Rows from block 3 of a small image diffusion model, named by matrix and row number. Rows with one number within an expert belong to one neuron, the router's apart. Each number is 128 + 32 x the weight over its row's rms, rounded and kept within 0 to 255. All counts start at 0. Numbers have three digits each.
Before each expert's rows are labels from the 100 images, of 14976 (inputs lightly noised), where the router gives the expert most weight on average: "peak on" is the class under the peak; "colour at peak" is the nearest of a few named colours to the mean colour under the peak. Only what is clearly more common there than usual is listed. The data: rendered landscapes of hills, water and sky. In brackets: how many of the 100.
# router: slot weights (model.blocks.3.mlp.router.weight, 64x192, trained with AdamW), inputs 64-127
# up: expert up (model.blocks.3.mlp.up, 64x192x192), inputs 64-127
# down: expert down (model.blocks.3.mlp.down, 64x192x192, transposed), outputs 64-127

# expert 23
peak on: steep ground (68)
colour at peak: black (99)
router.23:070151103160152132150137130099120139113133108125110060111119106134089110140070097088192162118081148184124111084118139154138102110153118157084086112077135141136188108106133107148142161190101111
up.6:178147163092070120153129147138157111148145183147075120098115087180105143099065112136148126126118136144109151130155127189129178117138153127145113102138161112087103204121080144112130117136147081
down.6:103137157138177120120085141141135109082179146129133136184157156145105162089160098069139126153108132157063123103123113146134126154143093076171137140082067162154128132176159128060185128136170119
up.7:141144133066122086126108120173123164135158133097171158156100080154146063109100090079126067140112151118149070152086091081140035114115079106190114091129167140100090139120113114147158145085135090
down.7:091157193187164119119091070119124122152149117108131141114124188168151109115158140134139064114151156129113127106157143108128089140092185161138104169110085143141088182141109157132157152138101161
up.8:158104179152161142099157060173140167152117103156133119151115116036128122134168145142147115123157097239127131143098100136134101108206103135123105118091159096110102141112105127164196090129164161
down.8:082136152136116163107142024078044107147133082081138124126144142142098173136145052134131075091166116187154181117107142133087149169149140153137111163136188111154129127120120108102162061071109073
up.9:116133105127099124165032147147110133133118198062173159121081186154089127086122170114099150231139149141135131131172086152189138114120119140147068082136199100211122100131139127079116151084112110
down.9:128098139110194103121064118112112117152131193125170101137113116165150143093116102158170157074139107100153125139063079120103104160149122094122152119114176105135086085151098152113136134124152153
up.10:133163151099119106150088138126113089098159168141112103143112140163079143149172079124096091135166155061162053158172109115205134110099122096148147110132123118097099120101093120142087109097138008
down.10:099069131101176190095107131128174105086115110107112153154125104104044148153117138093127120053060077145128071117147106100199164128093083149108117181066111124139146128156142146128117152182138195
up.11:186127116151112230165000087139104137121150059083128075119143140122045127157168184088128108162078135082170134133156109131133135175109085132152162134131174133110169117112140100111144104104093100
down.11:105077106153163104130050098144144138126159037082160122159169151097090093145075082122122182104104103091085167146097099102124147146121087155146131126133134103155148139137143091113166080080116177
up.12:156108081113198163079145071069123124120146139166098032164075110117085125085156108107154123106102175133141142142155182109167128107102121142187158132135138156158098112079111113104070151050036129
down.12:166114102149117092149136131219121120107101129099155137103125184171093156104122109143131119113106109108130113113151145101124174130129138147151166096150131131070100177099128091098088156099079101
up.13:131165103084147137119051005116133121193172114178131114130069156107151150134102101151156100092173117180148116127148183122091133150130105139096123099078133133142113106108114149134107147059145022
down.13:092077087115105161068047059142107137126119036076159172115156173104114128111144108141173118177179092153127154138110179160098079174144121134123124159173131104154098072097127110101096136054214205
up.14:161164132116152120155058126141113143122201117204150136146109219139175078138133175107123126122146126106093128151111155152123132135130106119094179156119144135077154103170117139126106160111180027
down.14:096063108140066159092078158080137178094117086056130147121144089120113100149159102109125120143153085121117149087099149148137125082135133102137158093090155122130130068139126132120108139107097231
up.15:148139165143105110101090153095126134135099073141175075136102145121208156124143158105091088174142063199141109145143107122128164153164126139147152169189127134133171114160188138110080178114131118
down.15:155162112104083080162159154120115121192106103126123135126145111097174077140089068113127142087090117147071103110151157157090088132226103185172103087129102152172126190153101176174100137065175151

# expert 58
peak on: gentle ground (57); steep ground (40)
colour at peak: black (100)
router.58:114163100121120122100199198127139131088111095179107154141129140128153114123173078136171128081149106125116124128100147140118119082173174139105163223148151113066154084118112141134074068123126028
up.5:128065121171171120100075149139132104134110080138124162143104104078098150109116125131130132162172000111098109093087127094189143158152123173101127153117139096159122141130103141078164179139171144
down.5:144151102126064131169104126148139105134135105129125108131182139079129111132149095118157117136160156145087129131133131134100137151215103123109107156091115151116160050140110120147170105185255075
up.6:128143116174149056087088055180122127156150105066137185136127096121050180125154123115144167095133046094126120109135132114066164163090094168162088077145108135095153120109118083139125173096111136
down.6:130097138118186088127135124106104101120153041081136113128109114153152147118138098124121120168160118095084077150135142118138113157215101111110152176133109104168132139151098199152127117074166096
up.7:168128124095152117113105154093112127119111140101127123118134192119087103181135129132096120099201121127129241147145124163167110107097095165097104137121152090132110097159153106142211109119101108
down.7:122135106152113093126092166067084141156154097099116135139105135140078139226133163169117137145103161113130123120105137149190140063189110171097134147123144142159113160097106118165131035131135137
up.8:111102111119107147129176106169103054155120077125134131129124124141107097164136186169088141084070129157110107133170069105163132143126121087103082095091153097149068089107174123164064124239102080
down.8:148189133152092156138180076111129125155102088079120096118110192188032141122081162113148161159178106132144123095099159131211160115112095139094162169187107114091125110151110136158113084125093212
up.9:164154136129118087128178119115128159134135111049155155141147108148136164110117078123180131137059166055135093160117183130208166135077137153130103159108105113159107099122165136125083151092128120
down.9:160125140126111110122074120015130168137146106092126089132086150142200118121152104118148135114139104168133106122107086133124118190222149134142132080143132108129145128123120152122084136074152125
up.10:138146090131180148148157094067125092138128162104156142144156115151204129116127124146162131132229255173119121114114110100115119119132062125138111130147133144112139144141117129144123127137184169
down.10:112098134149121072093113101158103110180126110191107075125119136112122119125119150127136120125120165187147097161114106119115117114187173148144122145150128154136127149141145115129104114043140094
up.11:124156115157159195142118144083128144137147146173118116081127157113170169093132124120142082146139124183158127147131124157152152128169119148088099127097158106126115160137170090062129138092103142
down.11:168144128091173086097183154168135171108147140178121081127143133085148122107119122124151142141125133158150126129192135102166109099168123146137134111122124119131163164106136138177152140131139104
up.12:171135135097145121138154120157136118138153144116087130149096096139135093204198178141107144147118116150188098155112171102134143106145106123157168146156072140063122145155136098140120125077132201
down.12:099138128100154129121154116131122141134181104139116094114122141117134089185095078113168132129119095115119135148104143164192110104185143123133172084096151117213151126160167146088141095134136121
up.13:173126196151142118130156108150149117127190167144123113068109078155151150092113161104146123137143140194099104160097130123077117125098154124106109112126100136112103145051121185255103135113134151
down.13:150093198145172131123094104112199147083212173079137112164105159158184081121150119127137159136102122174148104065139086079130125148101115063121111131147142101148142078154124134024142118093134107
up.14:184115173114137147105118121132119152098135111129150120172145106167144111052080148164090087119165123148138173142052118093083091168167107174149155088133117151113115154151187089212145123101110137
down.14:085158169121143116121142139147098192049125132149145141091146141129134101100098137104108145150107138146182127152107134130133108120163160086117133174063107116223116142173118144070072089153167108

# expert 56
peak on: sky (96)
colour at peak: white (65)
router.56:096110127128140101136101132176094131168144139096160128178158073144051188171149195106095170138124134077135084116127086127076142097129109079147080144110099118192091141080174155129196152159136134
up.5:173097158149141094096059140191163076144147115126112174065093107076120161130140128132087111173106156188126124101132104114177135087142112156095144164087141140162080110086124127141121130117129165
down.5:159133130115099088153077143166151143080108102180141069143136149103106115112082200100179143156107090148134151159172138097071097173176150159104132211124119146144158037109130091114187111156141070
up.6:168175134143106149114127108109126154140089182118116104117161130084088089135137115140173053197105111169132117135063159161191171149155120101111066138084168200151129097166118100086143159177103143
down.6:066093122172169111107160163147112140180112125097099121118130137091154149086111161118164131137154122133101120117106119129127144133157170134103133137086117078107100160065130088185096115093134088
up.7:117121142137129161145164092073110131091125245155136160115118192117024082126115099132106129230138119138153148123140230127138156104045139160103126217137107114115127030135127150132121122114156174
down.7:104136147134135109085070166127126125131099092112131077106110126142110150151098163118132101067111129114152141131097139127109134164139141106137136215104130128110124255165138101107126189056074164
up.8:096158139095109134095065090069091117196136092183171161159064145057133121096098135125068140100167143091181190159109110142104133155099128124124104125155122086123081148167106138121128134127158129
down.8:151140102160136189061085100122070144121134104199090070148147163104167126089110153152104140169085105053128168088143112129112156169146137113143154179125170127133114096056119099199150132142079152
up.9:163155173124156132155064086174122152129143089131075109110140139128171152139160188156138131113081101128115131141123143118108125154097138120152105166128122128165136148112133142090144125194136192
down.9:114101147157093154100123007080162127107133128121144078109176101104081127120108087145119113093076117085118140136084163109184134129112123165150143118181138087155071146099124126097054097050155069
up.10:053110136140122128161072166117135157102162182186122179100176115103122128109114116136131085179147126144146152116104161129105095115145173156158151155104158093127118161161114162146148154153143153
down.10:134191107122156154090118205088118124118118133069119081120084179126142109133090116153152107145126127044135121132132111101063094172122138151152152095087142142129171153192137096162114062124118088
up.11:104141158142165141116162133094125118130146081165141143104112164048141170154154078158093090108118132063122096143095135109148109139089173145105131093113111118135126053140101109173182155135166103
down.11:108127154142129119179097141119137134109138105141106120136152096133076119143130157131115135080165169097131163133156130107135164098114126120116123100133141142126089183110123099118137099123111185
up.12:167144107161172131092169153107129133180094132118100172093126167141196141164173121118172119133128109043149172132086072099149120105085079148140142161124098140108140044107082121131158100006138073
down.12:091078124108125107180143185098169123182105155071144129133086058075120118129124171156129082141173153161180118127148139102084103132197152125120151113114184119105090168148150126118129139171079178
up.13:159178103105098123149116115132151139114139186141120125142157106214155153134128145151183149138101072084132083134120194125126158121128090143117123166089095180106092169105145117118123074163133085
down.13:141099158166115145120096073100147172182077241140152077116111140108147124126157193113113100078109138074115107138106150148132123153124074154114095156133107129128106161164149153127159131114090088
up.14:140140176177090103124207101069176106110174131136121134105090147128132104108182181136093140101090153136086144105107140131060068129146121144091132189188081140130172103128080083124183133119085066
down.14:125135113114152180109097188146115067123119069092146121144113114110177101130148106093140132124096098175132126157143203133133113130089153159149109185161159166111118182177151158157112117071123070

# expert 42
peak on: snow (56); steep ground (44)
colour at peak: white (25)
router.42:066121101137077127107190126156113145115101088099131127134149153128117094148142172078094141082053150143088128093097101176091165097151131132127116151143143091135127146100122128093121170181127100
up.0:147150076171117117129156211155098121181139161108153096126160141063083087099133082114151141192060125176136143136161102108102121129148120112142135126097174124114116165101138157100143130153159136
down.0:176156159094129137148112191148124113086166116216119096104149078140100106155053084144130156151197098146111062111166181115185123109051098099128088076143104119163133173134121130123142184118166163
up.1:124093087126157088101086105070098098135127084190125128135095088111150141155119131181126162147107117147085149166119088160136137110179153136185127127141119140095157103098152149120062066112101100
down.1:124156133138125163132023182075140150164117110069131132093150138175144117174194113147136121156074094190150113102113044149185110139134137150101096116095157079105143177114122117168097107085081139
up.2:118142111142137171144153178214172115115169121090093138139125097083077077130130181137124106101139076153102113095158131104152122128125141110096159135122204158168107137105150077158138133143074136
down.2:135132154139140092126105100183063113084141037159136116131123169082145147138128128056135104169143168111094124149200198129108068096145138105114103097099114111171128197129152113110200160088135115
up.3:081121110138108057088048104149138159128129102044127100115084148092157184134116102133144121155152111107132125162114113112149129113166146111131165153141099122097081118115117147106081100177165125
down.3:095136132136122178146128114056149086211110114113149140126119117061161129134133162123137182162141106064105130178149109144176138180164094075138154076088134114161113180127118112115060153094133138
up.4:159150100134099147092151143156118069131143194165086112103095097131145166131073123114099113124119078138102152161200126120121159128102201129146074156069086148165106117140121161085138107158072111
down.4:129165122080180143144147178123105126153137103142091160083155140079118158131140128096193139094099077135128109099106146125120103044178144186141133127181057132071096110153126106182109234165138134
up.5:073124111106097144149083070160132094118130161194114143137102091145107090155128070111062118114074178146140136106121109109131143189087130130090114090157150129131148180152112159114144129156149157
down.5:148064128143178131153104090157130097179097156148120184145112082161132136153122127106129109107131157123181090054175138113172156121108131108140183084112126100144119138109127201098193132117090101
up.6:165140090139130220159152105087133154100071152179126107142103112099102155110123172138122161093121119145134174148105134109127101177093086149109074106110086118191140101154122140145137131156107073
down.6:078152088139159081131123161138195116117108096102092078077112130117136038130117146112162092146089131147126078141173079144107136102185131183146201110160108177126128162110111140116140202106127142
up.7:138127148125118103112126119155087066151130187175115110152153114148155095102131152100148119092090147103171175159120149144148117111068062156190128104123141142104135170109087123133159107125106139
down.7:082167169084118148117131157123160138099145114165134131111095128128170058166170095178131060068170118116116082140171078106148107170112138127184123101144085104130091161102133146117102125118103088
up.8:138173114117152141138183149082094152108080135138162116136128117155138113160134103100117070117070102169156095133096125143140147160151152136136103090128128106140130071148157165058120186113097160
down.8:137170069103145143121186088091150153132098152114133193108097117122161162148102180107075105143141148146141085133158149088117173166123133130159190132121127157085120057142134128115137136129178144
up.9:102088127126128115113105141106115126125124097137139139061176107090082125130132151125047120143128129148152112137149112081129152127180155137144112101099101124125080156158117121142106124110060068
down.9:177136128165161202159099187117145115169120114116076136179100072170141095134142146129155119083136119160134162087129140177173062132126096158126186122118049139139124135153159129114081098139116104